config.toml
model = "image VQ-VAE"
dataset = "larger renderings of crowded toy scenes"
train_examples = 90422
image_size = 48
crop_scale_min = 1
horizontal_flip = false
rotation_deg = 10
color_jitter = 0.2
bottleneck = "vq"
downsampling_factor = 8
encoder_arch = "poolformer"
encoder_norm = "layernorm"
encoder_norm_position = "pre"
encoder_activation = "squared_relu"
encoder_mlp_ratio = 2
encoder_parallel_block = false
encoder_inner_norm = false
encoder_drop_path = 0.15
encoder_patch_size = [2, 2]
encoder_depths = [3, 6, 3]
encoder_widths = [96, 192, 384]
loss = "mse"
latent_channels = 8
decoder_norm = "instancenorm"
decoder_activation = "leaky_relu"
decoder_widths = [64, 128, 128, 128]
decoder_blocks_per_level = 1
decoder_block = "basic"
decoder_attention = false
decoder_upsampling = "transposed_conv"
codebook_size = 512
init = "orthogonal"
residual_init = "zero_last"
optimizer = "soap"
beta2 = 0.95
lr = 0.0015
beta1 = 0.95
shampoo_beta = 0.95
eps = 1e-08
precondition_frequency = 25
max_precond_dim = 1024
one_sided = false
adamw_lr_other_params = 0.0025
grad_clip = 0.5
ema_decay = 0.995
steps = 26500
batch_size = 128
epochs = 37.5
lr_schedule = "step"
warmup_steps = 5300
weight_decay = 0.0
adamw_weight_decay_other_params = 0.05
Rows from block 11 of the encoder of a small image VQ-VAE, named by matrix and row number. Rows with one number belong to one neuron. Each number is 128 + 24 x the weight over its row's rms, rounded and kept within 0 to 255. All counts start at 0. Numbers have three digits each.
Before each neuron's rows are labels from the 100 images, of 14976, where the neuron reaches its highest value: "colour at peak" is the nearest of a few named colours to the mean colour under the peak; "strongest on" is what is common among them. Only what is clearly more common there than usual is listed. The data: larger renderings of crowded toy scenes. In brackets: how many of the 100.
# fc1: MLP up (encoder.blocks.11.mlp.fc1.weight, 768x384), inputs 96-191
# fc2: MLP down (encoder.blocks.11.mlp.fc2.weight, 384x768, transposed), outputs 96-191

colour at peak: grey (47)
strongest on: count: six (46)
fc1.659:124149139118181096160147140130118130120126142162140139169111070164154134142144124150119140135107125143108154098107125147119136153147097145156128075114152093111106115164141138097146150159126088153171136062130152179135151122103127134164125100116147130124131100142131137127139101166123141142
fc2.659:127099080127107150153076133142064120130125126125084140132137150123117155110130158117135128158143117179156109116140093110184165137148157131086137177156141124117151119144110090127110110151110124135108139127103129118052115140120139121103139115121110116110151126144109101154110153136133105118

colour at peak: green (57)
strongest on: green object (67); its colour: green (26)
fc1.764:124127109118117128110128107152131159141169125143096208140161127152083165099099137154144134101142110145127128117129122143110175123133121083128082159159182151079103119142147099162138137149155126101098148135100162105125124121161131122180150148145092134097096125137100088141166150127161125108
fc2.764:166169139175122142134109121161113136131141095156086107113121111133120128074126126107116123146136164125103136138110105132142093126139065153088169102122087137125128112092119160136136115130120115128121105124099133091175141115103110133120062143103187077111119105121157108114107076151112130108

colour at peak: green (28)
strongest on: its colour: green (25)
fc1.679:116132107108154142099054149151096145127123115100076127168102128141135117162154145170129127178140143129148128142103121158116151145095148150207115127157122096144105133115110117111097125155129109124151144108121128135137108147151120113129126119145129118143110120102130104115137124127113150166
fc2.679:145131122096108132147192125103108111091100130146122119134114120145143150152168117135149162114094119206167150173125123113138123128129111117074131097142134133152142136133119162160153143141093136140134116098117099142110145097083147104120111139152147125133142139135114131142108101151053110143

colour at peak: red (25)
strongest on: its colour: red (25)
fc1.325:135079148140144137150131131128141114167134108125092108134115141126133127121135198088123131116124107140074135127139087106108159152089146154133121111140154130142159141168113119125119153097097150091102130185127157135139066129160146111119130117112139118163135172116114138065129188133129161148
fc2.325:123191084130094155144159128118168137093093128126154153139090117125119123139096116147127110127153172166094134143100143126120170157107106085133110090123130112106115158129114141142103117121154119145123139115143102118154157174134132163148135119156108142074128086131163079093124119178143112114

colour at peak: grey (48)
strongest on: its colour: white (27)
fc1.268:098105147107126166124103133148130139146108106106116135123145163103172151114137114117114137130158187119178154098142160128101121138157155132078136152103127105139166117135122103141145143165123125170134149134106109088118154095112095167089147103149098122099146104136109111042146139099146103118
fc2.268:144127115086139109121161137114152121104145152119184114150121137161089127095131157170131099179128128122107105128114084099104102145122146102172111138126115138117098140146123068135097115128128111103150112153141116135119099120128112134153123117120110102143116161144176147190130117143145157133

colour at peak: grey (55)
strongest on: count: six (40)
fc1.702:154134131129145116100070140141076096122123139101143115135127162058180135143134144093132126159105159111154136095107107138104108128147137147130111118124124139114130170107099152167128139146138126145123078124111159119170140142153154106099136122131120122126125116116138110127150127143151134100
fc2.702:151075118175128198113163129119157120121147116134090169110156136112152137095125122093157146124144115166125106121141147159127144126118140103089177123121145121113101113120137157119142145107133117143135142135154136098055114143074100120161089129125122115108139168157106137121149099115123143153

colour at peak: green (31)
strongest on: its colour: teal (29)
fc1.186:125139146110127138142123122124141108149102129091154132140110130077113135102120127112157104158161191157136166092117140116083140149125140111122062136141113122149149172091108080152124108174088131092143159161134163107088157095136134124126128121148138134158113142139161110100158131120112121133
fc2.186:128118103076132141115161132136156146121095127174159160133108141153114123124110122189131144204134076144130122138144179149154156139126134119149147181133127113116112127120100114104145164096158157194105084118149149136119108128129151144113148145107177122104154102117105102060110123143123124146

colour at peak: brown (72)
strongest on: arch (30)
fc1.726:129165108111144164129078144131113126146098175150124135138127099171104108136130131170161153121139157120118114115136146166137138145083112100148063152147111130181098129117122127128144102111108135104120100089148139143107145137114125162130139135122108156144134106119148163132125129152119170133
fc2.726:137102141129146120161140147145168160122104127121138114141137112119104159079135161144134130147114079153126144175148117140168123157123095157129112122130145111142161127127150059183094093129149120131111105113124127110133106142123153111165147139127095147200108123141126095125104118146096117089

colour at peak: brown (77)
strongest on: count: six (41)
fc1.255:093164107103130150128173097117129085118121177126108137168145122120122130149112167139094134119121092157105122146136136140144127100138143150129134084116131090089161091146112098147128117096076123108156100111180152103116118110095170111153141099121139114142141096137158105142124100109153145134
fc2.255:164113129079135091134163112085177094075202121148147144126151110112170120129120093142117117133150137151137119133126132090095132154119165121146134095170131160111123146141121145104122159132146109161126162153120141146115126132083120117105098151166163149145118153132143102131143141124123133110

colour at peak: brown (63)
strongest on: count: six (42)
fc1.482:101132137092111151148106117134117105107155145133135112137161139153163175128123153152139108100076114173129155123134114113096128132116096150111132133142084108108154175132131115114153121120153115126133130129108131104184152110131113138114112143124124122142108115109098127151093106134138143121
fc2.482:084114134160116135160108136145197115103138131124174169140127122118096110127144100128132094145159119107132104130134129133125154101139108076184122158135104165130142103139157110168136156130101107141122124151142094146092115128098143101116135172117105111098129131144171108119142138168122135143

colour at peak: grey (56)
strongest on: count: six (42)
fc1.346:155127136134142122148175155136122095116138132133120155094113116142181123148140134083140151131120119145148142127127157130135128141107126152123165091161106140126108165095159133109148152129145123178112122118093166156119126094116172140123185142126094135129127144107141097127118165127150141165
fc2.346:129149139175113125140089118098178130126127125139184076134141133132103131108147101132133115149117144166106108138133119109161113142148126133092118190135107145124136099139102063144135131177112131144134146147133136125119110139140111114144095119119144138125154138137143145076128123118079125106

colour at peak: grey (48)
strongest on: count: six (47)
fc1.145:129131119132128136118061119120139151118146091135153171139148131125124099137115168123171119132129099146162146104099131139103129126120148116145166136152143109129106111105104084127108114161123137145131158066114162136133142116087122117155143137126121109126118115143140152137195133104118148108
fc2.145:169136113154127124121145119160123093126163106099078052136146149112133146126154135124134115164096167122111098152109136108136137139157130153161096112128126137147152117173126081161131121105094120075156141142136082121127137131110126121116164175147144115088101152132110074102102099134146116112

colour at peak: red (68)
strongest on: its colour: red (29)
fc1.719:169131140133139130141167143156097168146105156139145098138103157138099131158111108104115116152079147122134169150166120115153142122127086102121160101116083169115089146129112126115126151153157142131101128090093132111136106120160110106162129115118133143124134089179150140110122122137132111138
fc2.719:159146107134137126099178124141130149093112160124167167116131111129096146147114103128098163109142075151128094106138132118085123121110127113053144071138132133146147140144132108136160129111137132137141123160151132144122145147137098134124142126113149131124146125085138107081129099154159119140

colour at peak: grey (48)
strongest on: yellow object (69); count: six (41); its colour: yellow (25)
fc1.340:144155092128109148087130154161099119114131123144148125095122142150093144122111130115181146157136111080112139102152155121150111150106108098127115090141154179164142137118120100089112108143189153125141100133115056147124133108120120126160107132129135115170128147115097130119137112147140109097
fc2.340:131145130187121104107164155104134141099144123102130110152093156099141126160117129111122131115133124129119108135129136127144110152157107115131135145132174110096129140124174078103108155132099103120110135108106108123110135163117077128130111113072103136113160171136154118100152109105114164140

colour at peak: red (48)
strongest on: red object (63); light from behind the camera (50); its colour: red (28)
fc1.739:130168162146112107115110112099106139173130168121099089147125139153113124097160100112116125148112151150156088083161104138114169095127193126150130133163122101136138143088122142109128114126081095087128126129145168110132109110194130133110079136115097108134144117165129120111131156166131122123
fc2.739:130095092100143127121124138127126125100174126081135155146136146158132144117158086138123112120154118078109118116143111140124128110120135165156106146143088124132131159140135212123122134114131107145107117126116132089165153178114135110169177154185088126103104092158137136081118144094122123134

colour at peak: grey (57)
strongest on: light from behind the camera (51)
fc1.356:126127138149096126128150161154130136144106168117127108148140134117111157072108125115146107148161122125098117111162125141102151151154139091162118133134141118099126126191136101108104114152172125134134115125100172131179126138132132082141131120142132178074127116105120113132096097142094107140
fc2.356:124085129143128114130104153159151132160164120123135077126154123146135144154128134074132115117143155203150099176115156119184154124121155098125112137108111100137166114137084088105122151152170150114103146062121133103100145154097091115138113094161104112152117148112115145161131107124127168144

colour at peak: brown (62)
strongest on: its colour: white (28)
fc1.704:106149142119106118176117124121136147121149164127141122125133137122114113144086157126116162092130125146103112110168159179138115136129112120106123146108129132123142169120091149060134110153204107146108125134112128170149108145147126130117166115174104075143114126147122094132096148137099132110
fc2.704:133074136107117078112162133094146144122061093175079145131107149155141143137140105113130140140127134119148149128102111094170129126147134161146112149112129132084135111145133102161118132136123119088124131121119140140053122111114136107130107163153159145111082139139157170101103140104110099132

colour at peak: brown (68)
strongest on: count: six (47)
fc1.379:065127157115159139106077166156116102122153120166140104118110155129156121163131117178116111141102169150151172087127118133131123146130114128129102119105150160074173094130093127141111152112120121131109091124110128142109123102107163125131127080112110149125130103104121135126174133114134156159
fc2.379:208098083124121142126102135127109130113134132106121124110136138115126135127100117132128119111116145188124124081142115113109103116130098110139145152131151124121148141113049147144118121110115127171131111090127122143113146136116099132176158125125098089107105094125126133113129135150122126136

colour at peak: black (29)
strongest on: hammer (33)
fc1.48:109103151127126137187106163113152102138124146130121138164147106142149149139144139155127111128134140133131137108151133166115114157096096121120138159193167115145121088153135124181099127130145103133152122103116128120130105107155201142096081142134123120134153122110167122118134144111135124085
fc2.48:109077140135108084099111089125096181112191109093071167133124114113125115138138142186101115162154137133120121111149058104130151080126113123117116128144121175134155141125165140140132137121153138131103125116139089141119098150148158107116097194131152091132121127128106083125138126114135154118

colour at peak: red (31)
strongest on: count: six (41)
fc1.362:111123159120121133103139085128138162130123124129104142150149157132135145143127135161118144127130129123214119099145168142119104159148155153131108121116118081128159150192115107125116102114145164122115124048166130086130111108102116109112113160104155109115113134163087082139144114103099105103
fc2.362:138140121133116123124138161138108130128179132145139070133126147145123090107096116110127098134150131154090154122104132155126117076135125125125117167140128142146115135108107106130130123123141140132119128142128096169166133148138122143132112093124090128110112102106119160085158140151168126154

colour at peak: red (35)
strongest on: red object (78); its colour: red (27)
fc1.164:133107089139134147111110117161145128117140164107139091180122067131185118129093137157126078111109106173148135125156160132091080104080108120116148077138159120131116115100140145107084135089136139125132115087150122130142136160121114122136077108156131128173182139133129130116114132136177169156
fc2.164:150094130106108081166167117097173134129131135111120155116147119096130162154125111117166090144143120132138121100102116146169159123177095134141157183138146124151117102175129140167170126151178136127123133137098109119082143148099156157105143117147116123121101087141142145135122123106156129122

colour at peak: black (28)
strongest on: light from behind the camera (60)
fc1.160:136098080093133131088098124147144092177109166117113122113117102158154114121108142133153126092166174116162164146097120129094101098168134151163147169151119071122124113156122124147120123120117149135087159093173129139125135155148135129134149112143117150141100119150174114115152123153163132116
fc2.160:077136140150103119175133136148101124132119091098181105150178161140134125102129111136127148111130039080101127149108118157157173119128174120153139134106123136146149138123104093090125124126141148091144117129121119131140108146104134126102098115130087134098134139120124103189113117116115121147